Rows from block 4 of a small image classifier, named by matrix and row number. Rows with one number belong to one channel. Each number is 128 + 24 x the weight over its row's rms, rounded and kept within 0 to 255. All counts start at 0. Numbers have three digits each.
After each channel's rows are labels from the 100 images, of 14848, where the channel reaches its highest value: "top examples" is what is common among them; "place" is the part of the image that holds the peak. Only what is clearly more common there than usual is listed. The data: seven-segment displays showing three digits. In brackets: how many of the 100, against the usual share in percent.
# convs0: first 3x3 conv (model.blocks.4.convs.0.weight, 96x96x3x3, standardized in use, each kernel summed), inputs 0-31
# convs1: second 3x3 conv (model.blocks.4.convs.1.weight, 96x96x3x3, standardized in use, transposed, each kernel summed), outputs 0-31

convs0.44:075100115149140124136101137167125118144133101161093108147153093146162150148111111120109138118135
convs1.44:119147157165164122130126144144133145134114134061177143121139141148112151136158109099101097126113
top examples: green glow (67 vs 16.7); the digit 8 (58 vs 27.2); second digit: 8 (50 vs 10)
place: centre (80 vs 11.1)

convs0.2:078138131129115128133133104119138112146117096084123145143180080132127139106165117169124097112084
convs1.2:115093100102133145158127137101143165145141129110116084148139095139155119099180128174107135095100
top examples: the digit 0 (100 vs 27.1); second digit: 0 (100 vs 10.6); first digit: 1 (29 vs 10.4)
place: centre (100 vs 11.1)

convs0.86:064111095114134171124144136132126154119108062136153119116132101125118114146073156094131129152145
convs1.86:108150159144153160116127128106160139135137079126153110085118128152152118082085134105166110174083
top examples: the digit 5 (74 vs 27.2); second digit: 5 (72 vs 10.3); the digit 1 (55 vs 27.5); first digit: 1 (38 vs 10.4)
place: centre (93 vs 11.1)

convs0.87:062104137134101109176106124121129110142110085085156116118127063145095146109162133137134133151099
convs1.87:179145173152126083131120127110149118144129168084144137133140173119163117121163131144094148118181
top examples: dark on pale (44 vs 16.1); first digit: 1 (31 vs 10.4)
place: middle left (81 vs 11.1)

convs0.57:089160135113123122108115125143126171070116062130148156110142111138118132160081126082124167142114
convs1.57:147157160154152137127092130101135105128111113122156125120101159154113126106086117100150101169120
top examples: the digit 3 (97 vs 27); second digit: 3 (97 vs 9.8)
place: centre (100 vs 11.1)

convs0.65:025136122109154133138161135150125115173112106106162114146155088151104150143117124159116113115098
convs1.65:158136103121157126141123145135132151126096118114101138148191124122111107103206168141141104081137
top examples: blue glow (89 vs 16.8); first digit: 1 (26 vs 10.4)
place: middle right (62 vs 11.1); centre (35 vs 11.1)

convs0.73:075145118095143147124130155163114140144126121076156135072082092133122125099127100093129151105072
convs1.73:180090090138079159153131114134148147144132150151110143105146131145110120150136143113108112130131
top examples: dark on pale (68 vs 16.1); second digit: 5 (32 vs 10.3); second digit: 7 (26 vs 9.7)
place: centre (92 vs 11.1)

convs0.36:119118144111104152139120144110116086086147133126110149161129134146047101142130107130088168111135
convs1.36:105106120148121172131121127121104084136136113123126136116120156120133171121090161114146103167152
top examples: the digit 2 (78 vs 26.9); third digit: 2 (71 vs 10.2); green glow (40 vs 16.7)
place: middle right (68 vs 11.1)

convs0.7:168153120126114126108099146147112136122083181100106143144130119110142125184114116161085133137128
convs1.7:117115125141139145128113133127125097105131127115185074088125095138094098119122079102121091120095
top examples: dark on pale (99 vs 16.1); the digit 6 (64 vs 27); third digit: 6 (58 vs 10.1); first digit: 1 (27 vs 10.4)
place: middle right (94 vs 11.1)

convs0.40:146130144128099132131136121131148142131115129122119145125137131129166135099140105128143130118152
convs1.40:122131122140130116129127133132123130116131119146119128122129131135140123125125059131117112130137
top examples: white glow (89 vs 17.1); the digit 1 (67 vs 27.5); first digit: 1 (37 vs 10.4)
place: middle right (52 vs 11.1); middle left (27 vs 11.1)

convs0.27:063084146101131144125128150100150149163139113115128181133115092134125085116133163136107128152088
convs1.27:158141118137113131126137107156104109174121160106127154127175160163105121150192121167076085134153
top examples: blue glow (55 vs 16.8); third digit: 8 (48 vs 10); third digit: 4 (36 vs 10); first digit: 1 (34 vs 10.4)
place: middle right (98 vs 11.1)

convs0.3:115103120127148101140117109112126125135141164124103125149154172140130104121182134123128129143134
convs1.3:159103124129106134074128147125157108127121108114108109090145142106085149141108109140150154129109
top examples: the digit 6 (63 vs 27); first digit: 6 (59 vs 10.4); dark on pale (38 vs 16.1); third digit: 1 (33 vs 10.3)
place: middle left (90 vs 11.1)

convs0.31:079102153115127140127100133158140139133143090106097097095082150114137130087113126071141125154114
convs1.31:121142078141064139095151145102111134102128126159070127119070130166161087162092182092126108121140
top examples: the digit 3 (75 vs 27); second digit: 3 (72 vs 9.8); dark on pale (40 vs 16.1); first digit: 1 (34 vs 10.4)
place: centre (99 vs 11.1)

convs0.76:112190132078118143121144145131128167129131148164147131122102083117119149109123074116099161101118
convs1.76:146154148134118097150116103115153145137121127152181112137167163148129111106171105135092070140140
top examples: blue glow (39 vs 16.8); third digit: 1 (35 vs 10.3); second digit: 0 (32 vs 10.6)
place: centre (49 vs 11.1)

convs0.92:184155145142129139137131159132137134144154194138111103144069197124082118120104113118140152126106
convs1.92:093107104132134093147176126112099126096140096118089141109139110099118111112091123100147099106132
top examples: the digit 6 (56 vs 27); first digit: 6 (50 vs 10.4); dark on pale (45 vs 16.1); style: blue glow (42 vs 16.8)
place: middle left (96 vs 11.1)

convs0.11:086104117117101087134128109144118163163109037123184126159175121131154119168105138127116145130141
convs1.11:103134189112148145098155162110112137106101167074171116107125139145116132108152106097152141103127
top examples: the digit 6 (69 vs 27); second digit: 6 (68 vs 9.5); dark on pale (36 vs 16.1); third digit: 1 (31 vs 10.3)
place: centre (100 vs 11.1)

convs0.63:079123159172150118162102149137134150099133055128099121126088119133102149109090127108113129154104
convs1.63:135138155140132138140122161117116163141164113114166077092085139164142111085076143112143138151144
top examples: the digit 3 (97 vs 27); second digit: 3 (96 vs 9.8); dark on pale (38 vs 16.1); first digit: 1 (30 vs 10.4)
place: centre (99 vs 11.1)

convs0.34:175123137089126133125112108151097135166086164090127079158121127093120119077155140118113124180106
convs1.34:102151126141086115133115124118102108142113148180134164115138095092120108193109207125112164080129
top examples: the digit 5 (65 vs 27.2); third digit: 5 (54 vs 9.9); first digit: 1 (26 vs 10.4)
place: middle right (71 vs 11.1)

convs0.12:066103096139111121130135134111149142119107103185180115143151097121064103149107126117140152132134
convs1.12:166127137139141137118090111171125073130118114089138134120140122145166144155123172132065130096138
top examples: the digit 2 (79 vs 26.9); second digit: 2 (78 vs 10); green glow (39 vs 16.7); first digit: 1 (26 vs 10.4)
place: centre (92 vs 11.1)

convs0.18:170127127111116131116149128121101127146117154108105153129130143131124116159120126092106134130123
convs1.18:125124095110119138119100132134110121144142145088098118153134116117051127214120084122120101124102
top examples: dark on pale (89 vs 16.1); the digit 3 (54 vs 27); third digit: 3 (52 vs 9.9)
place: middle right (99 vs 11.1)

convs0.28:163139131077135163123123146126128137130134139117151121137152099107070151132057144152119126141122
convs1.28:128133129142107153111124121170135093141162127139161153164155108145058108118153193120137130106132
top examples: the digit 4 (59 vs 27.4); dark on pale (54 vs 16.1); first digit: 4 (28 vs 9.9); second digit: 4 (27 vs 10.6)
place: middle left (63 vs 11.1); centre (27 vs 11.1)

convs0.22:078108139117098140139127113123118145168082096118142078131136062135110142144102110102128128161135
convs1.22:166144124129112130163155117134144164119156125131155131133138112113125127170150169153095121129178
top examples: dark on pale (89 vs 16.1); the digit 6 (57 vs 27); second digit: 6 (51 vs 9.5)
place: centre (71 vs 11.1)

convs0.6:103133165124133127133124148138157119093115137101113102088105110101139123072173109151137151106167
convs1.6:145155127129167145117106136151114136116127124135109167162124162157175111079119105107121114173148
top examples: the digit 3 (95 vs 27); white glow (88 vs 17.1); second digit: 3 (79 vs 9.8); first digit: 3 (26 vs 10.2)
place: centre (79 vs 11.1)

convs0.39:145111122120143163124135099131144158156104174150119080093116171136055114079120114094117147123164
convs1.39:145090111114104122105121104120109163113108094148095151125119130092159146123111122136163125150097
top examples: the digit 2 (84 vs 26.9); red glow (70 vs 17); second digit: 2 (46 vs 10); first digit: 2 (40 vs 9.6)
place: centre (55 vs 11.1); middle left (40 vs 11.1)

convs0.64:077127132099120135121111148134121127184128112110167095130145038128110143123127130093118128133124
convs1.64:147147130134131134084149154132158143107131120128153121115178114116139166153164109156149162134118
top examples: dark on pale (43 vs 16.1); second digit: 4 (43 vs 10.6); second digit: 6 (34 vs 9.5); first digit: 1 (27 vs 10.4)
place: centre (91 vs 11.1)

convs0.77:102086150108121125137119145115147133164110144083135101192148142116094160102128126154153136181160
convs1.77:126134114158140103123151143127124148127101108137080149144127122106059117146138186119153159133102
top examples: dark on pale (99 vs 16.1); the digit 2 (81 vs 26.9); second digit: 2 (75 vs 10)
place: centre (99 vs 11.1)

convs0.95:166148135141147135123121087161130109118161195074124134112136170133069163116156089131128099136137
convs1.95:139103106119146146119122134125104109084101122160135105130065111093117132145093106086134175117107
top examples: red glow (74 vs 17); the digit 1 (64 vs 27.5); second digit: 1 (36 vs 10); third digit: 1 (32 vs 10.3)
place: middle left (99 vs 11.1)

convs0.85:123140116129095178137133132123100126100150091144125153094136079114117117138148100126125156102115
convs1.85:141126147126118143135125132136157108124114148115111133164139128119233143155117167131120126100127
top examples: the digit 4 (93 vs 27.4); white glow (83 vs 17.1); second digit: 4 (82 vs 10.6)
place: centre (85 vs 11.1)

convs0.71:118151113116111188132110125130162147132094113123140164065129081109116140110133124125103162136147
convs1.71:084136127121120118114165131119146136120141159123140119120127104124126115113133118108098107136131
top examples: the digit 7 (59 vs 26.9); second digit: 7 (52 vs 9.7); white glow (50 vs 17.1); first digit: 1 (29 vs 10.4)
place: centre (79 vs 11.1)

convs0.50:060059136123105119143118128114132146129126079124144124137142090114110121097134107134141146158124
convs1.50:126140136131114129123132144157140136167188161125104143127125120115115155081135146165155209117169
top examples: green glow (79 vs 16.7)
place: middle right (88 vs 11.1)

convs0.13:086128117089136144139122138142156153082161097076111157094095083129113164090122105136132125120121
convs1.13:175118121135105142113121104122093123102132126164095082159143130150151107111142089149147127125120
top examples: red glow (38 vs 17); second digit: 7 (34 vs 9.7); second digit: 3 (27 vs 9.8)
place: centre (92 vs 11.1)

convs0.69:091152126128103142130124115122103131122127121090155153116150087153115165149169130161121132119100
convs1.69:119131126115127129140159135144141163136145159146112056130121116119084116111148095154123121126082
top examples: the digit 4 (73 vs 27.4); third digit: 4 (66 vs 10); the digit 1 (60 vs 27.5); first digit: 1 (39 vs 10.4)
place: middle right (98 vs 11.1)

convs0.58:098110150135130135152110127145116115111098100110110091114092076108106137104146151136133176122130
convs1.58:130123140140129121138119125124153142187133173098175172165133146145159132125142109151106125145165
top examples: green glow (55 vs 16.7); second digit: 9 (40 vs 9.6); second digit: 6 (25 vs 9.5)
place: centre (77 vs 11.1)

convs0.75:103113155131144164138106134122126111083144115100100115149107131134113142026163137152141094102115
convs1.75:128108077128073141153149114095131151147089133148093184184132120089098121098149083178133152124151
top examples: the digit 7 (76 vs 26.9); second digit: 7 (70 vs 9.7)
place: centre (88 vs 11.1)

convs0.89:108144099118159104117131101135135131075120153078134107084055142146126121119113144111116118164085
convs1.89:156177115144107164129101130135131164103109144126104126136141109136142146221141147139114109141100
top examples: dark on pale (100 vs 16.1); first digit: 3 (26 vs 10.2); second digit: 3 (25 vs 9.8)
place: middle left (43 vs 11.1); centre (32 vs 11.1)

convs0.26:166052152140116115128140120145155122155149166058130117134112147120085138084165132128130124152141
convs1.26:129126114104090114086124134143124136120128064153105151101067100084131148115068159126132151137151
top examples: the digit 2 (90 vs 26.9); the digit 1 (57 vs 27.5); second digit: 2 (51 vs 10); third digit: 2 (45 vs 10.2)
place: centre (61 vs 11.1); middle right (38 vs 11.1)

convs0.15:158067123088089129150106118114140144129104148090157134120121152086119146102115161137131134133138
convs1.15:073131125154127147133154143143084098143153149087107127124092099144104080155111137115152137126143
top examples: the digit 3 (61 vs 27); amber glow (58 vs 16.3); third digit: 3 (56 vs 9.9); first digit: 1 (33 vs 10.4)
place: middle right (93 vs 11.1)

convs0.53:090131128097107134150112135097150136079126114104124148061058073129123118129117132059124156156128
convs1.53:129152142135138151149157137163103123123121177145127129076121139173117112158135140131124106156178
top examples: dark on pale (84 vs 16.1); the digit 7 (79 vs 26.9); second digit: 7 (68 vs 9.7)
place: centre (85 vs 11.1)

convs0.19:116123121072128117115109106130138117132127138160147121132144137137193114015096130156147100160137
convs1.19:122106150129136109118106125124098130125136112136122102125158127130147147098127164127143129120129
top examples: white glow (93 vs 17.1); the digit 6 (55 vs 27); second digit: 6 (51 vs 9.5); second digit: 2 (28 vs 10)
place: centre (100 vs 11.1)

convs0.20:141102094113123145162109150116154135114121118058115149106113124122122109057138104112119151201142
convs1.20:101130115133113110112142135140126120146122170181079123131122126101126106204106077148158147115103
top examples: dark on pale (95 vs 16.1); second digit: 3 (31 vs 9.8)
place: centre (48 vs 11.1); bottom centre (38 vs 11.1)

convs0.32:150100135095084125110119137122120120141144136098097143076090176131078116129128147137088141139143
convs1.32:129122110088120088135155125103105140132129140178105106134088122118125126169094135125143124115109
top examples: the digit 3 (72 vs 27); third digit: 3 (67 vs 9.9); amber glow (47 vs 16.3); style: red glow (43 vs 17)
place: middle right (80 vs 11.1)

convs0.82:126126132109116138122131164121130153151126193115120112095110150101077111112167112111121128095096
convs1.82:120120123138134116123097103136138126129125093141145189146134136135101117123118092133104178160144
top examples: red glow (69 vs 17); the digit 0 (58 vs 27.1); first digit: 0 (47 vs 9.3); first digit: 6 (38 vs 10.4)
place: middle left (95 vs 11.1)

convs0.35:087114148125080153165131146135173115151107115119168116153087060115115111160100169123146126178098
convs1.35:124086125150153176125093109099105118086129128137087136125117132175142098107097167125122136095128
top examples: the digit 4 (93 vs 27.4); second digit: 4 (90 vs 10.6); amber glow (47 vs 16.3); third digit: 1 (26 vs 10.3)
place: centre (100 vs 11.1)